config = dict(
    input='log_mel',
    mlp_ratio=6,
    patch_size=[8, 16],
    muon_scale='match_rms_adamw',
)
Rows from block 2 of a small sound classifier, named by matrix and row number. Rows with one number belong to one neuron. Each number is 128 + 24 x the weight over its row's rms, rounded and kept within 0 to 255. All counts start at 0. After the name is the row's rms in percent of the matrix's.
After each neuron's rows are labels from the 100 clips, of 14976, where the neuron reaches its largest size: "peak in band" is the frequency band that holds the peak. Only what is clearly more common there than usual is listed. The data: simulated sounds of rotating machines with and without faults.
# u: gMLP up (value half) (model.blocks.2.mixer.u.weight, 384x128), inputs 64-127
# v: gMLP up (gate half) (model.blocks.2.mixer.v.weight, 384x128), inputs 64-127
# out: gMLP down (model.blocks.2.mixer.out.weight, 128x384, transposed), outputs 64-127

u.51 164 [110 144 173 145 119 123 137  85 143 149 134 104 143 134 146 111 161  95 109 112 142 107  82  82 138 125 101 100 134  99 128 130 152 149 161 144  94 154 109 132 120 168 116  87 143 129  99 102  78 175 107 122 116 151 124 129 121 141 145 121 138  99 165 137]
v.51 172 [126 152 182 116 134 170 118  97 194 155 110 156 104 105  99 148 129 117 128 134 167 162 129  69 149 175 118 101 131  86 161 157 172 136 173 125 125 164 159 121 155 116 111 141 157 104 102 112 116 167  96 112 119 119 119  84 112 138 141 125  94 108 132 124]
out.51 168 [109 148 100 117 130 177 131 129 120  71 146 123 121 117 115 139 120 122 122 117 159 124 126 138 162 141 134 114 116  91 137 138  84  91 106 141 116 107 126 153 116 152 108  83 109 120  61 120 137 124 108 146 117 128 145 115 101 120 147 126 105 140 160 143]
peak in band: 4000 to 8000 Hz

u.58 166 [103 164 125 119 137 140 128 132  93 123 137 151 128 106 205 159 135 169 142 111 159 140 147 125 114 142 117 134 175 132 120 119 122 104 126 132 124 116 107 158 115 158 124 117  95 121 134 149 123 146 163 153  80 111 113 134 131  69 155 147 138  97 129 141]
v.58 164 [124 143 108 101 138  71 154 149 149  92 152 167 155 114 133  76 136 160 139  98 140  72 127 120 135  93 140 121 123 142 134 141 135 144 142 122 118 162 169 105 135 122 117 162 163  73 113 114 163 135 180 122 128 177 137 131  84 122 173 122 125 104 100 138]
out.58 153 [114 146 176 125 139 123 124 113 145 118 145 106 102 126 138 150 145 132 162 145 101 118 111 123 135 157 130 116 168  91  91 130 127 109 148 105 126 133 120 163 106 143 156 134 151 146 107 126 145 145 128 116  92  74 147 131 138 142 199 125 116 149 132 121]
peak in band: 2000 to 4000 Hz

u.349 150 [139 124 147 110 107 125 146 162 113 121 156 110 111 147 161 126 138 152 122 101 124 141  87 114 149 147  83 130 123  83 128 171 157 117 115  92 166 180 125 123 119 148 162  99 155 131 115 124  90 130 159 100 134 130 128 135 126 147 119 166  96 137 134 120]
v.349 150 [165 121 114 130 121 129 131 169 149 103 130 125 108 129 137  97 113 109 161  88 115 136 117 121 125 118 135 132 122  85 128 153 112 106 145 164 106 132 122 126 159 129 117 126 126 116 109 136 108 121 156 108 139 158  97 111 138 108 110 162  74 125 140 127]
out.349 139 [151 130  89 102 128 156 119 168 158  95 150 139 117 128 118 120 108 131 135 161  86 119 183 139 163 106 132 145 116  99 138 164 154 129 136  73 108  98 145 131 111  94  82 152 124 170 115 121 150  76 129 147 128 133 116 142 121 106 122 152  94 131  92 132]
peak in band: 1000 to 2000 Hz

u.120 012 [160 114 112  89 128  91 128 112 115 166 131 129 158 117 119 123 123 130 124 115 118 173 121 130 129 161 124 141 134 110 108 175 108  89 129 155 118 140  87 139 126 126 104  94 171 108 157  93 154  88 153 137 114 101  98 153 160 111 126 192 109 119 174 133]
v.120 015 [114 105 191 136 180 135 129 109  68  84 128 147 138 146 125 123 110 153 104 139 141 134 123 144 114 164 115 170 105 140 155 119 115 128 171 131 129 165  52 101 122 134 120 171 138  94 103 155 117 111 152 187 152 120 122 115 126 144 104 112 134 121 171 103]
out.120 009 [106 113 125 149 114 169  92 129 124 117 139  99 122 155 122 144 120  97 161 114 115  87 122 145 118 112 143  97 142 133 132 115 131 177 112 108 172 139 159 132 168 146 179 146  98 125 111 210 140 110 136 133 156 168 171 114  98 153 153  98 150 157 109 119]
peak in band: 0 to 250 Hz

u.70 108 [134  91 122 141 123 116 128 144 174  88 116 127 122 110 151 117 115 168  94 130 149 143  95  89  98 122 170 115 109 149 103 113 137 132 138 122 140 157 127 100 143 147 161 155 146 188  55  97 140 155 114  86 156 150 149 147 126 103 136 159 138 131 131 132]
v.70 129 [140 161 143 114  90  91 104 151 120  95 112 120 124 137  87 106 135  97  71 146 140 118 179 177 133 147 145 159 126 160 114 101 124 151 103 170 127 117 131 123 103 157 131 102  79 104 172 133 167  71 120 136 138 155 146 151 170 126 154 157  67 139 125 133]
out.70 129 [114 179  77 118 119 142 106 127 177 127 112 132 170 120 141 133 133 122 135 150 138 137 122 140 151  99 139 115 169 156 153 136 109 102 126  90 146 195 123 137 112 134 123 103  89 130  98 126 147 108 102 114 135 110 140 147 162 124 130 110 148 124 124 119]
peak in band: 0 to 250 Hz

u.38 132 [ 93 157 131  79 140 130 135 169 132 136 153 159 112 132  96  72 147 114 153 130 105 128  82 114 103 168 149 165 146 116 132 130 134  99 102 124 110 143 147 153 133 145 150 117 115  70 123 164  92 105 112 145 179 133 121 112 125 112 122 134 121 142 103 114]
v.38 134 [124 122 117  99  76 121 129 153 119 173 123 123 145 165 113 129 178 105 115 118 159 135 146 104  88  69 110 125 137 110 113 167 146 117 116 124 175 110 158 134 145 119 132 146  99 138 145 161 114 107 137 115 128 148 138 181 180 114 126  94 138 123 126 119]
out.38 134 [ 85 105 129 125 113 129 132 165  88 153 153 126 129 129 111 102 122 149 145  81 127 128 135 173 108  92 152 111 152 121 103 113 153 144 138 121 147 135 150 113 185 127 119 147 132 120  97 147 123 127 196 159 158 102 115 103 140  91 103 151 129 115 110 125]
peak in band: 2000 to 4000 Hz; 0 to 250 Hz

u.17 020 [109 138  97 131 135 143 154 158 148  86 158 153 137 127 125 109 128 146 117  69 133 118 150 146 138 121 119 142 129 137 144  85 125 147 171 113 137 110 108 147 108 125 115 147 132 129 109 136 147 179 110 117 137 133 179 142 108 145 109 137 156 156 149 106]
v.17 013 [115  99 189 125 175 143 140  91  73 114 121 137 133 131 110 112 107 151 125 126 142 142 118 143 107 159 116 159  92 140 171 127 118 136 159 117 135 151  49 111 141 121 125 168 141 110 108 152 136 114 165 189 146 106 117 101 114 163  84 128 131 120 171 113]
out.17 016 [155 124 131 126 137  97 118 120 120 145 114 124 107 110 152 156 137 117 156 166 123 155 123 115 122 118 164 124  86 114 123 153 150 133  93 116 103 144 177 123 112 132 147 149 142 120 126 111  82 130 108 115 119 140 103 105 151 113 127 131  69  89 106 132]
peak in band: 0 to 250 Hz

u.364 140 [131  97 161 101 101  95 105 146 106 163 147 147 115  75 157 149  93 163 111 123 156 121 124 147 116  99 149 136 156 134 145 137 117  85 116 163 159 144 126 137 108 163 148 138  74 172 119 106 149 139 153 131 149 135  98 122 164 129 142 143 133 117  95  75]
v.364 158 [ 94 146 126 162 126 123 145 157 116 123 132 137 113 157 112 143 116 105 146 151 125 113 157 152 139  95  72 170 123 158 124 135 105 122  78 113 191 163 148 109 167 111 135 128 104 128 137 135 142 101 149 155  94 139 177 132 151  91 109 156  75 128 124 138]
out.364 150 [121 107  85 108 141  96  99  75 194 141 129 145 137 147 111 131 116 141 132 178 162 138 126 107 157 101 123  90 104 131 127 127 161 116 133 123 128 151 134 103 130 133 133 138 102 135 160 115 163 131 144 119  84 107 108 169 118 119 138  81 134 133 123 143]
peak in band: 1000 to 2000 Hz

u.331 157 [167 113 114 132 174 103 152 109 157 143 176 114 139 106 107  91  78 105 105 128 103 132 135 115 111 125 140 112 128 150 163 104 127  94 130 143  98 138  77 153 148 121 113 107 134 163 119 128 132 122 144 166 110  92 146 101 118 128 150  93  92 136  79 142]
v.331 182 [137  74  93 138 128 112 117 104 125 105 135 121 108 139  83 136  91 150 132 108 136 135 139 121 157 117 160 138 112 103 102 161 173 105 155 150 123 143 115  90 126 130 102 124 119 177  82 140 144 152 120 154  87 134 150 123 107 126 142  50  91 162 111 145]
out.331 159 [138  86  84 155 106 124 126  88 101 143 153 123  95 148 130 129 100 142 125  88 140 138 110  90 126 105 142 129  92 114 125 135  87 113 149 126 164 134 152 150 108 132 138 168 117 171  82 105 119 148 172 145 105 129 158  97 141 119 105 161 100  90 110 175]
peak in band: 4000 to 8000 Hz

u.322 083 [142 136 109  82  92 116 103 111 110 102 120 125 156 137 142 145 109 156 136  91 138 144 138 152  87 108  93 149 135 169 130 151 131 109 162 146 149 132  95 114 127 147 146 141 118 115 116 147 152 141  97 138 149 131 108 115 126 130 145 121 123 127 119  93]
v.322 078 [141 149 128 138 144  95 123 121 130 126 108 129 167 153 135 109 134 110 105 136 108 171 138 149 129 102 119 160 111 122 147 101 170 153  94 136 134 152 141 165 120 141 118 144 135 113 122 159 116 106  88 105 133 114  80  97 128  98 140 146 163  95 133 109]
out.322 070 [156 160 107 154 135 142 152  94 159 146 148  68 127 142 125 134 129 122  80 174 110 131 123 139 139 107 120 140 107 126 127 115 126 108 114 104 130 191 122 121 153 100 116 126 141 147  84  85 115 118 100 122 170 100 143 118  73 113 162 143 152 162 105  87]
peak in band: 250 to 500 Hz

u.93 005 [128  85 193 104 103 137 133 112 141 116 125 128 127  85 131 140 134 125 126 173 122 141 171 133 134  83 153 118  97 159 203 118 155 128 117  93 111 168 167 139 144 112 110  91 108 111 177 130 118 139 137 172 118 137 131 111 117  78 110 108 106 109 125 126]
v.93 015 [117 111 186 147 174 124 132 119  63  77 113 143 140 153 130 122 103 156  99 135 142 136 130 148 122 171 108 176 108 147 143 130 121 121 167 137 134 170  59 101 121 143 128 169 143  86 100 144 113 114 142 182 156 120 124 114 120 143 113 109 132 121 168 104]
out.93 006 [156 138 131 140 139  67  89 160 124 139 117 162 104 137 129  68 138 146 116  86 104 136 127 105 111 144 131 115 162  93  91 144 115 136 108 170 114  64 131 111 105 134 171 156 141 140  99 151 117 164 107  95 144 114 123 133 169 186 130 123 152  89 121 144]
peak in band: 2000 to 4000 Hz; 0 to 250 Hz

u.7 036 [116 110 135 115 131  84 124 137 139 122 152 121 153  97 141 154 143 168 161 136 119 146 128 116 144 119 144 138 150 145 164 143  91 160 151 128 144 155 139 167 176 116 149 139 108 133 157 165  94 122 169 158 116  87  70 139 134 111 138 131 134 100 126 144]
v.7 015 [101  89 195 122 179 135 134  83  94 114 124 144 114 133 130 115 116 159 132 134 144 137 117 129 112 153 118 152 112 136 177 137 107 128 166 132 124 161  49 115 129 119 116 175 136 105 113 160 119 110 164 191 145 117 106 101 120 150  99 130 133 118 152 107]
out.7 031 [149 137  97 144 105 154 123 106 136 141 140 118 146 177 112  93 112 126  98 110 155 109 115 142 142 121  93 153 110 125 141 137 128 106 129 133 140 114 140 106 138 138 143  97  91  93  96 105 146  97 107 139 143 142 143 130 115 129 117 138 143 140  90 139]
peak in band: 0 to 250 Hz

u.79 109 [ 81 124 131  63 132 144 136 145 147 106 157 177 123  87 127 166 148 133 131  85 113 158 136 113 121 131 158 124 118 138 131 133  95 141 131 102 108 138 131 169 155  98 134 140 163 147 116 105 145 120 113  99 125 129 115 158 114 143 175 141 166  89 176 151]
v.79 112 [146 130  93 142 126  82 119 134 113  92  85 128 139 151 149  78 171 128  85 120 155 138 140 136 143 103 126  89 128 166  92 105 116 132 131 131 142  93 156 171 149 130 178 156  69 123 105 141 144 145 141 113 140 123 150 130 129 146 152 101 123 170 155 121]
out.79 108 [125  89 116 115  98 141 157 127 112 112 133 164 142 144 167 158 130 131 147 109 124 156 127  92 169 151 133 122 165 163 182 145 109 161 119 100 102 183 131 168 118 146 186 107 106 146 125  96 112 120 124  89 167 112  89 121 131 124 127 136 138  98 130 119]
peak in band: 0 to 250 Hz

u.152 128 [107 132  84 115 104  73 134  97 132 147 102 112 164 133 171 139  93 111 132 114  92 135 114 147 177 160 107 116 161 127 143 135 126 170 100 127 182 153  96 131 124 115 128 124 122 106 123 157 108 111 162 144  90 124 112 129 151 122 121 136 155 115 118 159]
v.152 139 [133 143 164 160 152  79 131 113 134 111 100 138 128 133 163 114 139 119 106 145 110 107 152 150 105 136 165 134 104  90  88 135 117 172 105 146 160  96 110 128 150 154 179 145 110 111 164 131 123 149 117 128 135 141 135 127 132 114 140 150 127 140 123 106]
out.152 149 [132 199 133 114 133 136 137 151 107 144 145 116 146  94  82 191 106 125 112 151 104  94 121 103 116 134  88 136 115 140 148 132 136 109  57 109 158 161 125 156 163 104 146 133 162 144  95 164 160 118 117 186 155  95  95 113 135 138 124  95 141 103 114 128]
peak in band: 1000 to 2000 Hz; 500 to 1000 Hz

u.100 157 [122 163  96 124 144 141 167 121  98 130 118 131 102 185 115 137 127 133 123 117 121 101 158 113 128 146 152 113 110 151  96 119 124 173 125 101 142 149 190 137 136 137 123 153 153 152 119 126 121 106 127  71 114 151 137 121 123 139 102 153 123 128 151 114]
v.100 169 [ 97 141 153  87  87 113 167 129 106 132 117 140 170 152 119  85 161 100 139 137  93 109 127 132 139 128 106 129 105 169 151  73 150 145 117 105 162  95  95 153 149 112 152 126 159 138  89 136 148  61 147  99  72 146 145 125 158 113 118 162 146 160 157 129]
out.100 164 [ 93 144 149  72  97 120 128 166 121 194 117 123 110 127 117 151 119 122 170  86 157 140 127  92 129 124 118 173 164 157 179 103  96 133 129 171 154 138 107 150 147 146 111 126 102 112 107 194 105 142 118 158 168 124 169 107 149 117 149 123 130 130  82 130]
peak in band: 250 to 500 Hz

u.274 123 [ 93 182 108 111 143 128  81 129 171  97 185 165 112 128  99 136 179 137 108 111 123 146 132 114 151 152 145 124 131 103 106  85 163 171  86  96 135 136 103 131 131 124 119 155 144  96 140 116 125 134 154 118 178 143 114 143 138 124 141 147 129 132 100  80]
v.274 127 [106 143 112 110  80  93 154 112 120 138  97 102 163 130 133 167  94 118 132 150 140 110 122 163 111 148 121 178 141 137 150 161 102 149 127 145 135 147 129 177 119 173  68 137 170 147  80 142 138 156  92 121 145 114 144  93 171 129  94 116 102 135 141 112]
out.274 112 [129  99 179 136 140  60 158 115 130 162 144 126 127 102 140 141  74 104 123 165 135 137 123 146 120 103 131 149 128 143 128 138 174 141 110 145 121 104 201 102  80 122 153 110 158 152 134 134 134 140 105 129 111 179 127 117 144  85 144 103  98 110 138 158]
peak in band: 250 to 500 Hz

u.84 052 [163 127 129 139  74 145 146 135 120 166 159 140 160 130 117  76 145 147 120 133 134  99 153 113 158 107 124 141 114 154 131 116 137  98 116 161 119 110 201 158 156 157 112 176 140 126 147 113 124 132 170 129 170 136 116 109 144  99 129 101 144 101  85 138]
v.84 015 [ 94 113 184 113 177 124 127 102  64  98 120 149 141 139 114 122 123 138 121 137 122 142 124 122 106 161 109 166 105 133 146 121 122 132 171 130 128 149  61 106 125 135 111 172 132  99 107 164 129 100 157 195 156 126 110 123 115 158 110 123 129 111 164  96]
out.84 051 [154 107 162 134 151 142 126 141 147 114 120  68 111  88 129 103 106 154 156 115 138  99 100 139 136 133 175 128 111 137  83 110 138 113 172 103 138  99 150 115 126  91 141 167 124 113 110 173 100 165 169 119 127 134 139 132 140 101 106 147 102 132 125 147]
peak in band: 2000 to 4000 Hz

u.365 040 [162 114 117 125 127 147 162 134 123 116 129 182 152  77 157 125 124 108 130 107 133 132 113 155 128 146 117 129 166 144 126  89  98 159 144 158  75 116 141  94 133 137 122 133 145 130 167 173 156 151 118  77 117 115  94 170 140 102 124 150 146 161 156 127]
v.365 017 [114  99 196 131 169 138 150 105  75  98 126 141 122 155 130 142 111 157 125 113 140 141 127 134 114 146 106 183 119 141 158 133 131 141 178 128 145 164  46 108  88 106 126 168 139  85 118 147  98 107 163 178 149 126 117 109 131 160  86 109 133 121 147  98]
out.365 031 [111 170 136 140 132 147 134  99 138  92 106 122 117 155 147 144 136 155 122 135 166 136 173  84 104  93 164 142  98 148 114 162 132  95 142  97 133 126 138 140 145 121 113 122 108 151 112 115 135 117 117 164 101 123 133 103 124  91 170  87 163 129 135 142]
peak in band: 0 to 250 Hz

u.348 068 [116 139 141  84 107 115 117 184  79 128 133 117 136 126  95 125 153  83 149 114 152 117 115 121  97 137 129 156 131 176 116 114 124 119 130 134  96 131 158 105 129 160 110 147 170 115 134 125 143 144 118 144 151 136 142  96 141 129 105 147 122 125 125 118]
v.348 079 [158 186 105 113 102 116 128 168 134 150 130 119 164 140 164 145 178 111  85 126 121 103 119  94 120  76 138  85 119 137 101 126 135 120  97 166 161  87 184 151 127 118 156 106 101 138 165 117 131 166 114  59 151 167 166 109 148  98 146 110 132 131 124 141]
out.348 066 [156  98 154 153 128  94 148 134  64 128 133 107  87 134 101 103 119  92 119  89 106 143  99 143 121 118 153 117 162 125 119 106 115 112 137 151 110 131 125 136 171 139 120 138 112  78  89 168 118 127 146 154 133 116 146 111 164 146 104 157  99 124 141 111]
peak in band: 2000 to 4000 Hz

u.352 012 [152  94 111 118 100 145 119 119 152 135 161 163 159 120 145 105  83 106 134 111 125 112 110 102 136 120 120 137 149 130 146 132 188 117 157 122 124 114 162 175 132 119 100 128 125 124 127 141 126 161 130 145 120 131 111 119 115  99  56 110 164  91 101 118]
v.352 014 [111 105 181 135 179 135 124 104  68  94 126 148 133 139 123 118 113 150 118 130 134 146 122 134 110 164 122 161 104 145 166 121 119 123 172 122 123 149  50 107 131 131 125 179 143  94 105 150 118 108 164 196 156 114 117 111 120 151 100 119 125 116 164 101]
out.352 011 [156 111 155 133 128 134 158 124 120 115 129 127 119 149 102 151 130 178 154 144 152 148 139 146 109 116 121 170  84 136  96 148 115  97 132 105  86 141 167  94 107 130 161 158 110 132 136 128 109 125 118 114 155 148 134 158 102 106 152 155 131 177 115 133]
peak in band: 500 to 1000 Hz

u.59 110 [166 167 125 140 110 125 134 110  87 119 175 117 119 127 110 145 104 161 133 120 114 117 139 143 143  81 120 166 139 117  96 148 115 134 141 144 128 117 125  67 123 126 117 130 116 140 128 145 149 119 133 101 103 170 128 141 135 118 128  73 112 189  90  97]
v.59 113 [127 150 115 118  88 134 119 138  84 146 106 135 120 129 110 127  90 136  88 144 119 150  99 123 104 133 125 160 135 101 143 137 142  83 135 174 163 124 113 138 129 170 129 140  72 134 124 140  95 124 139 165 128 127  88 136 113  83 148 108 115 134 110  96]
out.59 121 [ 83  84  94  87 134 111 124 139 145 124 128 145 194 135 139 112 141 144 163 150 102 106 145 103  91 179 159 128 134 107 155 129  91 130 135 128 141 149 179 146 117  82 166  87 137 103 131 133 159 149 120 120 113 102 118 103 109 146 136 112 136 107 159 165]
peak in band: 4000 to 8000 Hz

u.242 077 [130 134 134 162 125 110 134 102 116 148 156 160 141  85 149 184 110 106 175 127 184 139 102 115 139 145 118 153 157 118 139 139  78 102 119 103  83 111 174 129  82 100 140 118 124 102 127 152 104 117 142 106 104 118 104 132 148 129 122  97 193 151 118 109]
v.242 015 [115 116 132 121 150 131 126 114 105 136 135 123 115 117 128 104 109 124 111 125 114 171 135 103  97 164 116 149 141 142 181 134 121 116 171 100 107 141  64  91 106  94 142 145 149 138 118 147  92 107 177 194 128 130 101 117 124 141 121 123 150 127 158  62]
out.242 067 [143 189 150 101 147 185 152 124 132 132  80 151 123 158 104 189 119 128 107 136 145 156 147 151 101 119 157 142 123 169 134 138 124 123 122 133 110 109 110 137 123  94 130 113 118 139 167 111  98 120 106 175  98 132 154 146 118  89 163 114 126 142 132 145]
peak in band: 0 to 250 Hz

u.15 166 [ 91 163 155  87 158  93 116 186 132 136 132 127 130 114 170 114 104 140 130 146 100 131  93 102  91 118 114 125 132  84 130 157 128 135 110 138 141 164  98 137 126 132 111 138 122 158  76 117 124 168 128  98 106 141 134 144 143 134 148 132 119 136 130 136]
v.15 157 [102 151 127 121  87 116 157 191 157 126 167 139 160 103 184 147 113 127 123 125 116 123  85 121 109 116  70 116 133 124 110 176 104 113  99 118 131 150 141 127 115 140 109 118 147 104  92 145  97 155 107 132 146 163 124 120 111 143 134 110 104 131 143 106]
out.15 158 [104 149 122 151 121 149 160 196 125 114 158 128 132  87 144 158  89  95 112  95 107 103 111 117 111 106 107 168 123 124 114 138 123 132 141 110 101 150 126 130 131 117 127 108 106 164 110 152 124 112  87 155 110 176 163 151 103  79 163 161 122 160 107 138]
peak in band: 1000 to 2000 Hz

u.1 172 [153  98 126 104  96 146 141 146  95  92 145 128 125 157 148 135 167 106 128 145 112 152 142 123 150 186 123 175 116 141 172 160 119 130 118  81 151 133 106 142 138  80 131  89 172  88 139 107 126 114 100 125 136 161 132 102 144 135 162  94  84 171 137  95]
v.1 170 [105 117 194 126  90 113 162 138 135 127 114 149 143 146 149 156 128 128 118 117 137 166 165 142 102  99 113 158 101 129 115 127 131 139 136  92 129 153 106  95 133 118 107 113 126 148 104 124  97 100 183 116  97 157 124 168 165 173 174 147 105  94  98 128]
out.1 165 [140 153 162 105 141 125 122 136 168 138 111 138 110  98 125 124 139 145 126 100 123 132 118 117 140 138  68 127 130 112 128 128 114 127 121  96  90 142 123 113 119 138 111 137 113 195 145  96 101 138 148 135 123  93 173 138  93 196 160 168 154 140 103 148]
peak in band: 500 to 1000 Hz

u.61 155 [172 161 100 131 164  89 108 136 160  97 121 109  86 127 106 111 134 160 177 103 115 123 138 116 116 116 128  94  95 140 128 101  89 132 144 111 155  71 124 117 107 104 133 128 113 162 103 131 138 110 166 120 188 119 134 161 127 178  83 138  94 144 127 171]
v.61 186 [211 122 116 120 129 102  81 172 154 123 112 162 121 118 125 134 134 172 154 113 130 123 136 117 121 132 144 146  81 110 155 120 100  90 125  71 130 121 118 152 124 121 133 134 101 133  94 154 153 122 154 147 172 139 127 149 133 174 140 108 126 171 152 136]
out.61 159 [141 144 135 113  81 124 150 140 135 106 149 133 120 115 119  99 108  82 134 145 150 118 119 160 137 119 158 163 108 129 144 151 115 128 137 151 117 135 100 124 130 157 155 127 116 128 113 163 105 168  99 139 104  88 143 103  81 121 183 155 156  96 143  97]
peak in band: 250 to 500 Hz

u.102 016 [160 113  96 150  98 140 125 126 135  94 106 120  91 150 163 141 176 134 113 156 142 128 115 145 104 135 114 137 110 123 167 138 129 138  90 109 142 139  90 134  83 100 119 120 105 115 144 115 175 115 127  99 137 120 107 125 116 166 142 134 162 179 193 114]
v.102 016 [107  97 185 134 184 120 131 111  61  91 116 145 134 147 129 129 104 157 102 143 138 144 125 144 119 167 117 167 106 141 155 121 108 121 175 133 130 162  58  99 121 142 126 174 141  94 103 163 121 111 149 187 156 116 122 112 124 134 113 117 132 121 172 115]
out.102 012 [109 115 178 135 164 115 137 140 131 138 108 134 124 136 140 120  72  90 143 112  97 139 157 100  73 125 138 130 142 138 134 137  99 141 120 119 121  87 173 148 138 153 153 131 175 152 128 109 124 102 101 116 123 140 133 118 137 139 113 129  89 128  77 125]
peak in band: 0 to 250 Hz

u.40 011 [106 121 113 109 163 114 144 121 157 109 133 139 143  86 153 131  78 140 142 101 140 130 123 107 155 140 137 138 125 106 168 116 134 181 154 104 132 101 153 108 169  81 114 140 103 113 121 156 110 145 122 144 116 112 137 164 127 108 102  92 139  85 142 155]
v.40 016 [113 104 165 120 149  97 150 107  91  76 110 115 163 180 156 138 126 144  86 118 109 158 129 140 136 151 112 191 106 146 125 148 116 104 182 150 145 161  80  97  98 154 139 182 127 106 122 152 114 124 136 186 163 113 133 136 129 138 137 107 155 101 143 112]
out.40 008 [131 140  98 165 101 134 104 102  77 133 164 141 150 142 126  81 158 120 136 133 118 114 135 148 166 131 139 114 115 152 101 154 130  76 157 125 136 161 141 121 140 135 119 119 127 137 117 114 144  91 121 121 118 168 141  97 138 176 136 155 145 134 102  96]
peak in band: 250 to 500 Hz; 0 to 250 Hz